{
  "model": "contrastive audio-text model",
  "dataset": "single English nouns, adjectives and verbs, spoken by a formant synthesiser in many voices",
  "input": "waveform_16khz",
  "encoder_arch": "convnext",
  "encoder_norm": "layernorm",
  "encoder_drop_path": 0.05,
  "encoder_moe_every": 2,
  "encoder_shared_expert": false,
  "encoder_wave_strides": [5, 2, 2, 2, 2, 2],
  "encoder_width": 160,
  "text_encoder_norm": "layernorm",
  "optimizer": "muon",
  "warmup_steps": 400,
  "adamw_weight_decay_other_params": 0
}
Rows from block 7 of the audio encoder of a small contrastive audio-text model, named by matrix and row number. Rows with one number within an expert belong to one neuron, the router's apart. Each number is 128 + 32 x the weight over its row's rms, rounded and kept within 0 to 255. All counts start at 0. Numbers have three digits each.
After each expert's rows are labels from the 100 clips, of 14976, where the router gives the expert most weight on average: "responds to" is what is common among them. Only what is clearly more common there than usual is listed. The data: single English nouns, adjectives and verbs, spoken by a formant synthesiser in many voices.
# router: router (encoder.blocks.7.mlp.router.weight, 64x160, trained with AdamW), inputs 0-159
# up: expert up (encoder.blocks.7.mlp.up, 64x80x160), inputs 0-159
# down: expert down (encoder.blocks.7.mlp.down, 64x160x80, transposed), outputs 0-159

# expert 51
router.51:166176141116102139150129147082128159136087117186144122189090076181092112076120155077137104179090143109180126147150120120180100128199113061097086160142180136096111149159092091151139152112192156146166065124108186109065138132100115120086129155157175131092119120106121088071142147103104093113162147112160141102085143171160126102149145075076145082164062156116144150096134072113113164148114104127164129139153128140132079089068114159111146138092157148116151145179150129102086115068121184
up.0:133126114163118147127096116151096049139123149116092072112107224152141138066170121131030138106122160126173137216068158141100140116141088123106115219157061145127105109133145142103129074149070096142178101191095205138109114163116138108128123133149153128120135104119135195106172123112137127058145152115138133171155139120109114168159208105079079142159149159115120155164117095137088129087117124104143154155071122140148107172138093099130087105126103115114090136146156142132132094105108149
down.0:124133108124074182123075131123105077144120177114121120147114049107136185081166167176116165124132092106087192123169124145106105108167081123135138117160122088088110122106110123153167166083114063150175154135168143120130106099135145114118148138124145115115105093076098090075119103091108083167154083154120160134139184138080130143072144159088023123102121116129135151151120098078162116093108153134141073133073175124194124175182123098083091083129150085172115103113197140172126136122125169
responds to: /eɪ/; /ɪ/; /p/; /n/

# expert 29
router.29:094154110082123132112173136098111153145141158170085156175134110103179138090176167178090158158166091146078068082173088085051176095140125178104128090174142104126107118183098169174190156144149122135107165089106080137150120135145117163073136104131114093146160147180126144102119129129131081177203132073170110118151089094124149126083137120152173137152058119094120114152090175098108166178166124169151100111167120127140138102088182147137129131081169109122146136098140162140154076118154075
up.0:104087089157052074131177193116117118108111051120142145184178080101141139110155140188145192127129097091050121158161176094133127115191109095112103089117144092099122149177179117132151113126131099131186130129141157158113095189114121126115073126120122146058141133119119126043160125114138125116060139147134105093110087178155131149115086167138165121109162121121184147130148068109115130095170137139115141154118124093159128160090126148178142140153138129067160091074114121107156126184181174
down.0:144097141102174105120154114161116162080124087123100131044176114102186116148170087145075163116082095160130148115123121109082139080060135113118129111101158092098190135109166107119103129140175116142142117142163130078175073120116113154135097147142135164108126133118117175151145118101140065105175162124043148155173073155167123105105066167070151111120156168141155090129103138118143148112129154164116031169154165144117188186126141141090085120123100073119093130117124104126186130163182177
responds to: /æ/; /f/; word: laughed; word: path

# expert 56
router.56:114173192131080124113201167093098161145160112123135152111137085128152111150087115130111127119125088154166076076104094135136120163107163109143188133082148131087119173200132103110131092158133100132079107139082144102110078151135094105108143133085151130168151105173065141154122160174171135094121130121104050102123106101073128120127166154153105111111147142098110106159144170156091051089100132103141105180163101126118165171175092070167098149108140066057117087187082153141166140171087140
up.0:191118093149104103092129131103127129157156094197147115130123109128169170166066160107082132137124116064102086132093104110161085159147212097107108160135089151108167108156140168165125179177084144110191139102145149138148056141076135086153107126125148106029101166127129127113122110159137113138135104130113108201152117154111090119102109111170084139184085159097111096157138148060092116099150107066131099206132130136142143179151196116160095146119112137120117142166090173122096115153176131
down.0:150143174128118167143141109165156194128106094112161156144181119078105163162100127151152058083168146098082125128180167147126101185158136119170195168130174152086143118136078102164126113148106160081141095158113131145177095189119147128164111181138134092116117113094081057115173127112122123119129080129106149180067054147136110103099121121142109084154131143060178130131097150148097186151155109137102148157065118079084182106132139163131090118071126176087127081146115088120119079108145105
responds to: /s/; /t/; quiet level

# expert 38
router.38:134153182123107153164118093142101078106129055147193064128098165179136145226148093160167114110148120159138105175152156117140121068154130142138125110134128175149022155187163149096126163124065143145114163111101144154118193148117141090096140074146145104106136106148190108115185150127181134151089137138090145118157122136118088175159092100111060098141175161131153135118136144169095170168137125116141126175152156146163112109155096100187120120105129131138115132132062133125124142169049138
up.0:179181115085169137094140115167148128120075093139192029096122108150127120144143119128085116116114149149123148182096116064162114111130135100123159086119098085168173066121155120107202078128118136112095082086112111130160142150136184201114129209166067138157131096144075111189105096068149089113113169158094155147108168102129186094130103114134152124092131137129085151141165111134091104135153066140155184131110129138175083063114101127167093133119145118168156114156132118156129126085148122
down.0:177109157132073141108098134130135163055116157079089156122144125077144101155129120042136136101136161172086136186120124125085125111176138106163108117123195156129182128064125113093105117105141126138067114115091141150108161112150180129153091142105101152106137138103183090178178164136123159157136091138150143131117093089120125161091125101133145101148150105118167151138136169151171053165123128089139144155195155085109145131132141083101125194143155159070164119128031151167146113033152159
responds to: /ɝ/; voice: deep voice

# expert 45
router.45:148130125157130126197091140093103187180135168099123159131144140136087100094135179074157141134118144105110147150181196128093115154075170087136054131102142103158095133159111052140153092120138107146153137120088169111113136101156066139128129097103182106114173107072173080137067113126127159202110064116131165110153107104116073128096099166121172120125145172105137180178161124082068150120131166136124130128109096177140149069096171109089151119122130124093102077100161078157108104090168094
up.0:113112135174144109143096150159096144139085101205095111120158164133090108060112152082122126176164062169213113083114140028132079178113140129119134099122144141159139120104164155114096143150149110125161118108136146117144129103121104146144121181149132154055095146088147095123160112122097150167148092145129149130149106123107168082094125095046169134143198210126123142140067091136103166087115104074124159124083098175129120173138114101049095120169143178101119156147103124166119141105130095
down.0:120092132129127152174106147130135134174137173124167100123143190100168125127100108138064104110155133154134199160113122154119147082078139178177095145089072090157177123096113106154102142108157140133089100165103150131147163144113099128128148182084186120203191185085110091150117144142119166088133159114160130132193113127125081132091144122140088081167059149078064134090115119126110124069081090167117122141138200144090144148104121102128103117082169199081143127092136112139118079064142135
responds to: /k/; /ɑ/; /l/; word: clock

# expert 34
router.34:134047127040136146145110115110204053172117129116158154119115045110152150151109082167112085061145139192122084155143101072114139081160093127168125133138067127116131163146119127174081092116140155182110108152159055140165080129149115145142083159161156151173104104160141080186152105154158105143096109131172126066121171097131125151144103123166093157139109113103118116135144097120130131099164107118159086057157165153124098172155102147125130134110128134159179141083138119191155100098109125
up.0:118192095114078164091085148154119157190099154155097104077140162117180130109069084116046153103092115145044132182141122095119072126145170128071126097153088146154086150143133129112153170097129120117102149143113119143115130121129159152150125174160169162135153061127083168092088114182096122098108160128121080172119150195106162107161113093139102161111106209126142135137111174096120163183109102077096190106113088117148137082084096129142144069117077111138084167130100147116141162134127125
down.0:099089121086157155114134159176116118105114112134128141191133107164087158162089148145112147124155181153180102115138080077152119066058100202116094204158154132127150147167129141121115135077118096109054127127096149140112092153150148142104163099117156125138124030109135167113160108107152211139095140130109146190113078150153164148120133117116120092187144159131097116152129160052137106132109144111122128141080129084140116131142077103199086133137074082124167131127134098142199162175075115
responds to: muffled (low-pass); pink noise; white noise

# expert 31
router.31:103104166118140108152086145156119082091145147134153127147115160080141056091155083186083129166152127156090124117073094154165121169103122078133174188107122127151099119062056128125184159183109122187152152167134115119111118168142164169100119114124068146096113128154147213161117170113108139155126165162133121208165138144078110066161167095164116153131127128135169167173120113123081160130164140143078095153116088158137106116184139110075114174116120102132131105113133133179114150071145060
up.0:145145129139119142123147115146205162112107114129089175164140163128112135153170104153168109141108072048088120131124129135068131113099096131157200141135161158086189162135090134118110098099089099086101172106141116116125165061164103119157129134060092157169170097140091129190135147127122162166107121181132083127099201138089131111146112064144137119110111060142148072139154087089127051115160112163078125103140113168093162172120127172075116157119113107126194147122146164161121093130182169
down.0:118106091130132100144122222118145156137106127109173100104194127130171109079141164171134064142141185147142175142128054146155121115088127147116079095178158179165158177141160140150149114161098077112080124111129132168180055114119128127115125115166090182178114131172148155109121180157151143166132114171099124132081131140110146112091104092115107083108132139083108134108094185120189107111146122107037138087139097172108114193113100130080157099091178097153129097127147110181170155142091122
responds to: reverberation; /t/; /ɑ/; /p/

# expert 33
router.33:178150159152146125132119170147056101158139115143066161133071105112147149122116117113108127088116153057140134191112129123108144138145116099120120157123134117161113114092121185111081072155101164097093191174120131150183110163086181155121138118133151104130123103147153108063095167127117098116082165097136155182153146074074116082136180175152032140156171109164154092140081102183158093110108135122134159123179123145117155119150152058099135103161199075121067145144092145130150112143111073
up.0:164124122111138148079071132154146105205118146191100085117107165122127098132111174142091176066097105105167095119146177148103178106148174110130109145107070113063145192135109148115141109146120133126156125153166135155083111090096134140157110166109056133168138089084083160108096125126137122111118116098140099140171104018110181132149038123092171148118128132096107162127157120106192151099126088106133109177093057141100134171177103162114123111115143105136138171156201139109135109153105110
down.0:180117076167105112220118102137121081118130064103117131107123202081149125142110081133122084121120111152113129194111133116125095139093137109106174189209078134139095153147087107134153158151090130128077106126109097144153102103165186066147159191156146184104125101094112184114111164110102112101124092118121170150127118139119076135075195150178127128104178143122154162070142116138117168092143140101184119152131133112090125111141182142153131092159177097134133064107159080116120143198106148
responds to: reverberation; /æ/; /ɝ/